{"layers": 10, "norm_position": "pre", "max_steps": 29700, "weight_decay": 0.002}
Rows from block 7 of a small image classifier, named by matrix and row number. Rows with one number belong to one neuron. Each number is 200 + 20 x the weight over its row's rms, rounded and kept within 0 to 999. All counts start at 0. After the name is the row's rms in percent of the matrix's.
After each neuron's rows are labels from the 100 images, of 14848, where the neuron reaches its largest size: "responds to" is what is common among them. Only what is clearly more common there than usual is listed. The data: small charts drawn from random numbers. In brackets: how many of the 100, against the usual share in percent.
# gate: MLP gate (model.blocks.7.mlp.gate.weight, 1024x256), inputs 86-171
# fc1: MLP up (model.blocks.7.mlp.fc1.weight, 1024x256), inputs 86-171
# fc2: MLP down (model.blocks.7.mlp.fc2.weight, 256x1024, transposed), outputs 86-171

gate.108,101,184,193,219,206,211,215,138,241,202,197,207,178,187,222,194,174,210,196,223,208,224,196,214,188,211,210,172,226,166,215,188,197,168,203,233,221,198,193,196,254,206,257,203,197,177,175,210,184,203,219,220,177,227,215,209,178,211,200,237,186,165,208,184,177,210,174,214,193,186,189,188,203,214,189,183,214,207,216,215,214,234,205,191,164,205,215
fc1.108,082,178,199,219,183,199,222,222,204,219,225,177,213,182,221,196,187,189,185,196,222,235,224,208,197,211,167,193,196,223,186,213,191,205,212,174,205,202,208,191,201,208,168,170,206,173,195,194,186,236,181,216,184,173,240,244,177,211,181,210,199,155,163,184,199,195,210,237,202,234,191,171,188,194,181,175,206,216,217,232,194,210,194,167,199,173,222
fc2.108,086,221,178,166,185,183,200,186,179,205,185,186,192,218,188,191,205,163,218,204,251,190,213,208,198,218,208,187,194,212,196,226,228,178,180,220,198,195,185,207,211,165,183,177,181,194,243,202,215,173,214,166,188,203,201,209,182,182,196,189,196,186,190,198,188,190,187,175,237,190,209,228,240,227,231,193,240,227,233,215,213,220,226,195,214,226,217
responds to: radar chart (42 vs 7.2); heat grid (31 vs 7.4)

gate.526,056,239,222,188,181,186,173,238,210,196,197,183,164,203,200,195,216,153,193,180,195,157,211,194,200,182,174,193,227,209,210,178,195,187,223,211,183,207,219,228,246,210,201,208,209,210,141,174,221,200,204,183,186,206,182,201,199,216,227,163,199,198,184,198,212,231,213,217,251,160,196,207,180,200,203,205,197,200,193,175,196,207,184,184,188,201,198
fc1.526,050,179,199,204,179,240,198,217,236,244,198,190,179,203,196,221,193,215,183,213,212,213,213,210,231,180,227,200,207,153,196,196,190,197,190,187,226,184,179,188,185,213,196,189,205,206,186,240,199,270,190,204,207,206,188,150,204,191,243,202,225,163,212,213,181,186,198,173,215,167,209,200,222,212,170,189,213,193,193,193,220,235,215,201,211,234,212
fc2.526,068,217,214,199,168,151,163,172,184,197,185,184,217,160,186,164,168,185,209,212,255,201,196,178,179,152,168,223,194,231,214,190,191,191,193,176,184,223,184,183,190,203,204,217,192,193,210,196,206,198,196,190,184,229,183,201,216,199,216,182,218,255,218,226,198,202,224,170,196,220,231,235,187,209,239,197,173,205,173,185,206,157,207,204,201,187,199
responds to: radar chart (38 vs 7.2); items: three (33 vs 13)

gate.44,192,179,220,199,215,185,193,206,255,203,205,147,173,167,227,163,175,224,213,232,215,262,224,242,215,192,190,188,213,189,184,235,189,211,166,219,188,204,189,189,209,196,211,190,189,157,223,190,186,192,228,207,184,189,217,215,165,193,192,235,198,187,189,186,202,177,205,217,208,181,208,134,206,223,208,202,196,220,186,234,217,218,192,180,181,195,220
fc1.44,147,172,218,241,188,193,192,168,183,231,188,203,210,191,210,220,198,195,203,234,212,211,221,214,187,204,216,184,220,191,209,177,169,174,199,229,210,219,218,220,230,234,204,197,204,196,204,186,197,195,230,153,180,156,202,175,168,242,220,223,189,167,172,183,202,224,185,227,199,235,194,217,216,172,205,179,233,205,206,204,177,211,198,191,232,178,240
fc2.44,126,235,217,204,180,186,210,210,231,210,185,221,174,185,214,219,193,193,175,230,203,174,172,196,210,214,203,216,192,218,189,226,198,210,193,167,193,192,215,203,186,221,189,190,177,160,176,180,225,206,205,227,263,201,196,213,183,210,190,207,206,163,230,217,192,188,168,171,207,221,192,222,171,216,215,183,167,211,239,205,201,191,206,209,190,213,202
responds to: radar chart (33 vs 7.2); items: three (33 vs 13)

gate.292,014,190,196,193,224,202,182,150,206,204,184,219,173,195,162,196,188,237,204,175,205,193,205,183,212,164,187,214,172,197,192,177,204,187,208,176,214,194,210,209,183,188,221,177,179,202,166,194,182,176,213,231,235,216,181,173,177,227,194,201,198,221,150,204,224,199,200,211,147,211,191,211,218,193,211,222,225,197,237,225,213,181,208,202,191,152,208
fc1.292,014,209,184,204,192,182,215,206,214,179,196,208,226,199,221,160,240,173,171,214,205,226,191,201,205,157,206,195,145,174,204,229,237,211,248,219,198,200,195,204,238,174,199,196,189,213,234,208,176,179,184,168,181,194,217,239,175,230,198,202,248,208,171,170,175,201,202,197,206,233,205,187,207,165,231,206,223,202,189,170,210,172,233,182,201,232,208
fc2.292,015,173,179,189,183,209,188,209,213,214,192,203,199,205,198,202,193,194,163,217,196,220,200,215,221,192,231,203,233,203,213,225,205,217,209,212,191,195,203,198,228,184,207,189,197,209,222,216,210,195,199,167,182,195,216,193,201,171,223,173,226,187,235,200,212,163,146,176,223,193,184,181,191,208,224,180,181,216,223,168,210,188,182,174,235,214,180
responds to: radar chart (37 vs 7.2); horizontal bar chart (34 vs 7)

gate.42,035,181,193,176,212,178,180,209,208,198,185,189,254,214,182,196,209,186,196,197,205,197,220,230,185,204,172,171,209,228,190,178,178,204,166,187,186,200,204,195,203,200,213,182,195,222,194,170,205,188,207,223,189,202,230,195,224,227,194,192,185,215,210,225,160,214,223,220,234,199,228,216,238,230,193,216,228,202,201,213,207,231,205,180,188,181,186
fc1.42,037,170,209,196,194,159,235,190,232,195,187,212,194,198,211,212,213,184,162,157,186,162,236,203,219,215,199,180,197,196,198,176,184,205,199,214,204,220,164,183,196,210,206,176,212,214,179,188,185,209,203,219,209,184,176,219,213,223,154,213,199,225,173,186,151,220,218,221,212,221,207,240,197,224,211,192,230,222,212,160,189,210,199,236,220,169,241
fc2.42,040,193,206,190,197,210,228,194,187,198,227,192,166,167,222,191,191,223,178,152,211,183,212,181,201,192,230,154,184,199,205,242,194,225,176,188,228,186,158,161,200,202,246,202,204,205,222,219,207,189,199,209,192,166,204,218,201,226,152,191,199,189,203,184,190,190,199,198,217,203,203,191,209,218,207,208,215,215,202,163,207,179,181,221,233,212,227
responds to: heat grid (41 vs 7.4); pie chart (37 vs 7)

gate.603,022,213,192,188,194,211,209,158,191,239,215,180,186,190,209,217,210,193,185,205,197,225,196,196,200,223,219,189,209,211,230,185,230,187,175,183,222,185,194,211,211,212,202,238,173,211,190,188,183,196,241,214,201,213,205,221,184,179,215,198,234,205,169,176,189,195,215,180,171,156,202,216,169,222,192,198,179,174,187,204,216,206,206,213,214,168,212
fc1.603,023,166,172,205,171,217,212,200,206,182,211,187,177,207,219,203,194,220,173,162,206,227,209,198,181,217,171,167,218,180,192,212,219,204,209,174,176,209,217,235,203,219,158,173,162,228,219,205,202,184,205,172,168,229,181,203,202,228,198,185,229,204,215,191,197,197,198,204,201,195,228,178,199,203,186,219,213,216,181,208,184,203,207,186,180,243,221
fc2.603,029,212,196,175,208,246,205,164,169,203,235,204,188,203,228,188,191,179,196,193,197,174,210,194,160,204,193,166,176,211,248,224,203,211,173,176,226,206,223,233,202,184,170,213,191,190,207,186,164,175,225,243,196,242,191,247,213,173,196,222,210,197,194,209,187,189,195,181,185,179,196,196,206,228,200,234,195,175,201,178,198,195,188,179,166,146,187
responds to: heat grid (33 vs 7.4)

gate.194,014,214,209,198,163,230,183,217,193,233,174,194,200,183,202,227,208,180,214,181,195,226,203,197,206,170,205,168,202,219,233,210,202,219,185,230,218,198,200,200,239,179,184,210,168,170,195,234,191,236,221,198,227,183,197,219,218,202,190,198,202,204,190,196,211,191,176,221,192,189,203,200,216,195,207,197,196,160,221,211,194,234,206,234,206,216,207
fc1.194,016,187,214,195,208,197,184,207,202,197,239,177,211,195,192,206,188,217,182,183,195,184,166,178,181,191,161,205,186,219,211,178,227,211,213,206,189,184,210,213,200,179,165,198,179,182,208,223,229,200,214,211,195,220,175,218,178,229,206,179,188,213,152,233,204,207,218,207,215,206,189,214,217,195,183,214,214,190,211,209,182,217,225,212,180,187,183
fc2.194,017,217,186,213,210,197,219,213,197,216,221,198,211,200,174,194,201,240,175,217,221,193,222,178,213,221,203,204,189,215,175,155,222,185,205,172,180,190,253,173,209,170,182,178,201,207,201,177,193,186,167,201,145,241,188,198,214,210,206,195,158,214,197,201,177,203,217,182,177,200,180,206,173,201,193,210,191,224,181,181,193,170,232,198,191,209,180
responds to: heat grid (53 vs 7.4)

gate.128,021,230,231,204,214,190,186,192,206,188,197,160,231,219,217,230,227,194,222,233,198,223,205,212,230,186,186,213,229,216,223,235,169,214,174,207,223,203,187,189,179,210,192,186,229,252,207,193,229,204,201,211,202,213,204,174,177,169,212,209,169,172,192,210,219,203,200,187,193,196,212,183,200,179,197,208,199,139,204,216,226,205,201,216,158,189,218
fc1.128,022,178,193,179,196,198,171,182,204,205,178,239,194,217,172,189,233,202,157,173,225,184,181,211,227,181,174,201,178,214,192,167,244,172,172,210,223,195,194,203,217,202,219,217,208,209,208,219,181,213,172,175,210,180,211,212,215,206,197,183,201,207,215,173,220,194,187,198,217,199,216,212,232,193,225,180,216,242,195,170,208,186,201,221,211,217,204
fc2.128,022,207,215,206,204,204,168,161,200,190,206,178,242,217,181,185,188,184,222,154,191,193,258,210,220,177,181,209,196,227,229,239,184,164,164,218,219,186,223,215,168,226,194,206,205,226,200,163,197,211,175,190,188,235,176,200,193,172,193,207,162,177,202,189,188,208,215,197,155,180,216,190,205,206,224,219,192,173,205,234,192,209,175,180,171,208,172
responds to: radar chart (47 vs 7.2); items: three (36 vs 13)

gate.72,027,206,181,194,213,182,238,203,204,200,202,218,153,215,193,205,206,204,221,175,192,202,185,227,212,176,229,215,216,211,183,186,192,222,198,186,189,204,191,221,222,204,218,195,206,170,193,189,186,206,240,183,170,221,194,200,204,183,222,220,191,204,181,185,204,188,169,174,224,187,216,221,258,205,203,190,209,167,199,190,186,209,205,204,161,187,212
fc1.72,030,186,203,180,201,191,182,196,223,183,165,173,186,229,242,213,212,207,186,197,220,238,175,175,200,206,208,230,211,180,213,217,211,224,183,244,210,213,188,206,192,212,207,195,174,192,215,231,170,205,221,210,210,206,216,180,182,212,221,225,195,204,202,169,216,203,181,236,188,173,207,213,171,173,189,180,208,186,206,208,199,190,215,228,223,220,189
fc2.72,035,216,198,202,203,216,210,197,181,180,209,199,234,186,202,212,234,235,266,194,195,217,198,184,158,216,203,235,212,177,187,212,213,201,207,200,178,216,198,208,258,196,223,161,215,211,214,165,198,203,219,195,211,213,230,172,207,179,212,181,181,220,183,229,197,211,193,192,181,189,208,197,214,213,214,219,165,176,212,199,216,217,181,209,187,186,199
responds to: radar chart (74 vs 7.2); dark theme (66 vs 29.5)

gate.730,069,203,186,235,176,187,196,170,240,197,205,211,161,214,201,196,190,215,204,189,180,172,241,212,210,216,178,193,165,191,154,188,210,238,227,232,183,193,203,193,219,183,219,232,180,222,180,181,196,185,197,169,195,214,209,220,197,180,181,207,213,198,226,229,208,198,172,191,183,198,179,227,169,178,155,203,176,222,209,175,252,225,210,137,233,201,219
fc1.730,083,192,175,200,170,231,232,207,188,184,179,239,228,234,199,180,199,176,195,184,228,213,177,174,225,194,185,165,192,179,203,208,229,210,196,237,180,196,182,193,194,198,191,261,213,181,170,222,160,190,160,201,198,223,221,216,183,185,220,205,200,243,206,190,186,200,191,196,181,194,178,214,217,205,209,211,190,181,182,220,190,195,199,192,205,194,201
fc2.730,093,196,197,166,211,191,189,235,194,211,210,176,190,212,190,176,207,206,181,206,187,200,158,201,198,175,191,205,237,199,228,186,171,215,185,190,206,204,185,205,188,206,193,170,210,194,241,202,196,222,258,203,241,199,195,219,228,188,228,215,211,162,200,171,208,173,198,230,231,222,211,214,187,168,213,191,164,187,238,220,205,181,217,199,197,197,192
responds to: heat grid (56 vs 7.4)

gate.153,103,192,176,230,176,210,209,176,249,238,193,224,205,218,232,197,209,225,193,196,195,205,211,249,216,164,208,193,215,193,202,182,190,215,199,181,186,190,167,203,170,225,202,188,196,230,244,190,194,155,198,170,211,194,208,185,220,222,194,261,169,184,210,188,203,205,191,208,210,177,186,233,217,183,228,217,189,205,220,216,201,187,213,224,207,210,176
fc1.153,114,225,227,163,224,196,186,212,141,178,210,174,202,185,175,198,183,172,216,201,199,191,200,157,188,237,192,198,176,205,206,209,211,183,207,204,224,219,220,189,227,182,181,201,217,163,168,204,203,250,195,222,190,183,207,203,163,175,199,155,231,210,192,216,198,206,204,172,204,230,219,176,197,215,171,185,216,186,181,180,207,213,190,175,187,171,236
fc2.153,072,177,174,243,193,225,209,215,169,199,194,211,191,166,201,195,200,229,193,201,184,234,214,168,207,192,187,177,203,208,191,231,193,176,240,195,178,202,209,168,205,209,220,191,196,183,222,205,208,198,190,178,183,211,208,224,194,230,188,256,186,203,209,195,177,218,226,245,248,191,203,196,209,193,183,234,187,165,178,184,180,195,198,200,216,185,208
responds to: heat grid (41 vs 7.4); pie chart (39 vs 7)

gate.294,010,198,157,218,192,178,203,174,206,172,215,186,209,218,208,216,235,243,192,179,201,167,196,175,238,197,187,158,213,177,195,166,210,214,163,189,173,211,219,216,196,212,173,189,215,188,188,207,179,197,194,173,174,196,179,201,196,210,202,178,200,183,242,194,211,228,187,214,178,194,218,255,215,212,196,197,178,201,182,227,246,190,179,224,156,203,220
fc1.294,010,182,221,216,186,176,181,152,188,235,202,206,243,191,204,178,223,204,172,204,161,194,179,201,194,187,173,220,222,195,207,206,163,205,226,190,208,226,201,197,169,190,218,235,205,215,178,193,194,229,207,238,181,194,190,202,189,201,179,185,200,186,208,199,209,182,225,196,237,186,205,215,194,212,200,182,188,216,226,194,227,192,223,188,218,201,220
fc2.294,011,180,216,169,184,168,192,197,218,228,197,205,213,183,202,191,188,169,207,213,209,224,211,195,199,184,187,213,192,194,206,207,185,183,229,198,229,216,195,142,180,203,203,190,196,171,183,176,199,190,170,221,164,228,177,187,204,220,189,226,222,194,199,185,175,200,164,205,226,190,217,234,188,210,215,198,210,189,195,180,179,205,207,182,237,223,207
responds to: radar chart (43 vs 7.2)